Weights of a small image VAE: decoder norm groupnorm.
Rows from block 2 of the decoder, named by matrix and row number. Each number is 500 + 50 x the weight over its row's rms, rounded and kept within 0 to 999. All counts start at 0. Numbers have three digits each. After the name is the row's rms in percent of the matrix's.
# conv: 3x3 conv (decoder.decb.0.0.conv.weight, 96x96x3x3), inputs 0-11, a 3x3 kernel for each
conv.54 079:605481525563445559453487520486520537576348506430581498488530449459501505545419488448538477431551576422580469459499512518490480425519447511457530511465526561480412497461517437562526553447552400454471396587444504621443463490531500436473497505521421546536506431423509539492465515458505428471427476464517576475409630450524599590
conv.55 090:536481576392557580493524543466475525473507526515546546486588490562493476541551550431489456513488533465503532484563493459533469534569552489613501451387451549544508518559520505474481486596474397577471495537545453481483454372512508540555413497495492641484481573459478433492508576487512536459559590586471483523590491457488570513
conv.56 093:582429474535532536444529559421507482510524464402487386485429520547484497516536528527499545488510545483613485545439506466573532499483489508522425523491538428459479458506459522550580556480488481407499439480441562429510419561514508527502428417492420503524560500494400516540606487542450500421513504475502524484549540477521459538
conv.57 095:459581483450549469480493478488431466457435541449488459442538441544467491491396518514488526505540466494534466510432474499511510434590460478501489557519591561508505489510457433489462527491500520504510496551381562416492524582555473566513511515552475440529551521459448440522527529508531472504477511475494438456467607443476404450
conv.58 083:541517487482440484476479548434490438450518549449563484523558497515429467578519508505452444530550588475596470393617461540574491426544481530582458459474443555471573465428481503543555485488518556462531483515440536525525516520504457489517464549519448487501490584482543413491498423491563547517548514519531426466484620506525434484
conv.59 084:503576569476477510506566490459398553403462457518568453479541483513503504555499566500430462558464491515557503485380491499505489453591524418560436506455486501515503527423552498549507426359453538592481561508531579446506499537529479539497522514554492539553516488517479544488500546605537473515453448527516529477529513588368429442
conv.60 131:488483561493522546494474491479432558482535557496500465484525472460515527542534462575486536527567455450458561498535476510432482486584415501557519510540449468529556486509485493522459531451490562494487540418599470597495491598463470444556495602478586467535347575456612469540490514465598516502437540551522479471576477542457457506
conv.61 068:516498498580452468417575545554546477475429606549558477459534459478649464534514519529509469529485394539513485492431530578575485455407479471493494506417561488487567568450485523605554521528482477504427565424456526422555497483489528585579474465573532524451588524497441564576505460485517541499505449433470520516487559446479531575
conv.62 085:533508545461502519556430497481625550524489478540518587521582495471509478509439510449480552524475415534516538498504549536379463524591441522601497532449438462627507496487519546493540427374457450464488474502488466475535482542523489462577491641437508383508472455502526591549540439511549458513554510570473420556473532457520425580
conv.63 071:487475455557468458479545538516523553513554463444478520472466447452515485489467541439441535480443471477419540557398515501609469561501492471552494529467482512504534495456526526424434485500545520467501508465530480463486495528548490451532471562516461466545497582545524489474549425489492544517553507489463557441473463547490420425
conv.64 095:456513514599381467473523547494516485496369472442533503489503582523430538547503588474570424505451516515451505506506540550462528503495574515446521575523570459395460530457371467478626552552487468463511496539511519509445484467519563511508472430546517449556480533519530430462445505493557487507494491513509497494496486416468461432
conv.65 070:561462526521451492541470455541518436563485502468509510532469586527531481450515520491594521550559474552477494469546470561526467563468574476453482477410502403505511497250564564543468479332576426407527499558455478519487578431581534389492538551512415490483521461600530537434501417551562513504433513487462571432484518561461591464
conv.66 080:476480453564360582546472400450612427498542475533552562498481480475430504519464475545454551439512497537497409572412609583621436509483462450571521543473502490561481488502448507464593471534473548472429504382537491567498494483560416423525554461499441484489612484512432554430463408550533504501505529473469424573508468513548440544
conv.67 126:554470508532528520555512429482536496423417526573555436504597456467478505536436463527466499503509457535508518471431533428567508534451516439584473552523517444562462466449573470601486467411506498469544494556446506459530502494471482533476528395544502480452562465529445568473527528549573452521466545494543555429474590496453424509
conv.68 127:464601438527456489494513539536534513553426520560461533499538477463579526471441472488479543507441546506429605562435506503496595526518418494472474525454470511569472549454493478438529484503623485523476537529514497496478466468542531405586537563479488516490511423559479563463537459534500550418517497545516440531489453492567564439
conv.69 085:499530466483521509500564446505474418492406507486528519426470479536470429518419526547507525498556430430501561533517499549593518509473469521360531484459433549389527462484469593419491432521475506509489534463508542559541456470543479432552480555540473526542551525517461540520499405481540480528472390423564548521555425544521505506
conv.70 111:456422469520494548474545496425392516446588467467496511473461525516482567550459543536563464478483559432588477461412463512692524487391540524403535527554513511420445448544473481585529440559447590524494490492475508467547483591465480511519457395456476543515527574441429515494544536449477467500536344527564523522445526459505397499
conv.71 079:531490520569603437485391460545468540474516547573376589404615452509386563537495524510471551532488463492537509532566506492506439472466546561538568468549433484504520569460433452526479537429506535471509507524527436449564574529536602424500487515471483398590506511476542416487453436481482526522517482524520550530410654475529552515
conv.72 071:465635408519499477501474459489529465546482507467450552491559470545562532500515444488483614428532417468549478489567502526435483496552512495483508447480528480495529521588483494458489497454527574462554530475568452634510560550486562490574511522467508479545542599519500483476455508524480458563475398475373569460500622535472521536
conv.73 128:438459497580485472458434442515514494566529504468590497530541541397629378554460586470575497505461485461507509497498543476575395594439515498494433560420471377568481552483481514563543528442420554423481473560471580533414471536524451549490527530469472440528524518519378518417523511575514405553508520507446448492502528501414485469
conv.74 073:503451483444430470539461514459516484544529521439482453516463523488392541513422532480507492524388478485574445463566494520494493417531456539493532508512485480411603513597453530392582456590485497501527532491465496523515488491459505553492546423524504469448550590517487570496458500514590497529545417554572507449468555574598478440
conv.75 080:540453432465556523463510396581377541516593455558478460468546474461536471506457499491544489454513512538491507497542503470554480479512470501441512537420550487562516479480535560598469495450592555454483425554485535459503528547532339527457583527471419488457585513537467516498449498594537429587446544487477504461502618463460507423
conv.76 091:434528591500449561546451522467480490458566449613426608546484553490454477504522573453457487453454443540473577580409543502583451528407517475571416605502512488449553444461527498384519428499489492518497572486596495621542501469558517359448526559576470520531505486522510477541447463557499553420540470461423519477539439556531445458
conv.77 101:477508549425583504497444483507462495541549549533430536494450506540587541414455481508514541508432502534528476481497510556466550427485514480535499496558495499578487502515523504487508463432502486508436500454578466513509516422543455504459561551607496511566538411516520408460481520518489533514531591519470524473531337536505555597
conv.78 096:518425546538439591469544507477444402514467529504578465467588516513489521527525490583494460492511580489564438510539553472436543504472459611482506493566500488492426552397478435469440513462477568418488507528419449428459506427523429526527574528531484383476536470433448537522468449510560434525515520562499522473439622528438471507
conv.79 094:511426513469590435471469480479503554479507522497587486448583455546448444499464506606506517482470470540421557490528569519460445533424521419525449405632464514534521546403550530528471438529519494449523551612430563438554538478506433520470518541444546367507525525587561516474499542538469521534496559514535541468538498531457548449
conv.80 106:490530500417630436589560539528439543584408533473399432481595498537421529487478530496599497514445516454503518492432458475513556515531443457442519498327422602455545541541525414449501526626421489494455515515520526524499510557472501549485570423521483549569505559512432599462550533552437490506511367463447508522482473446513457523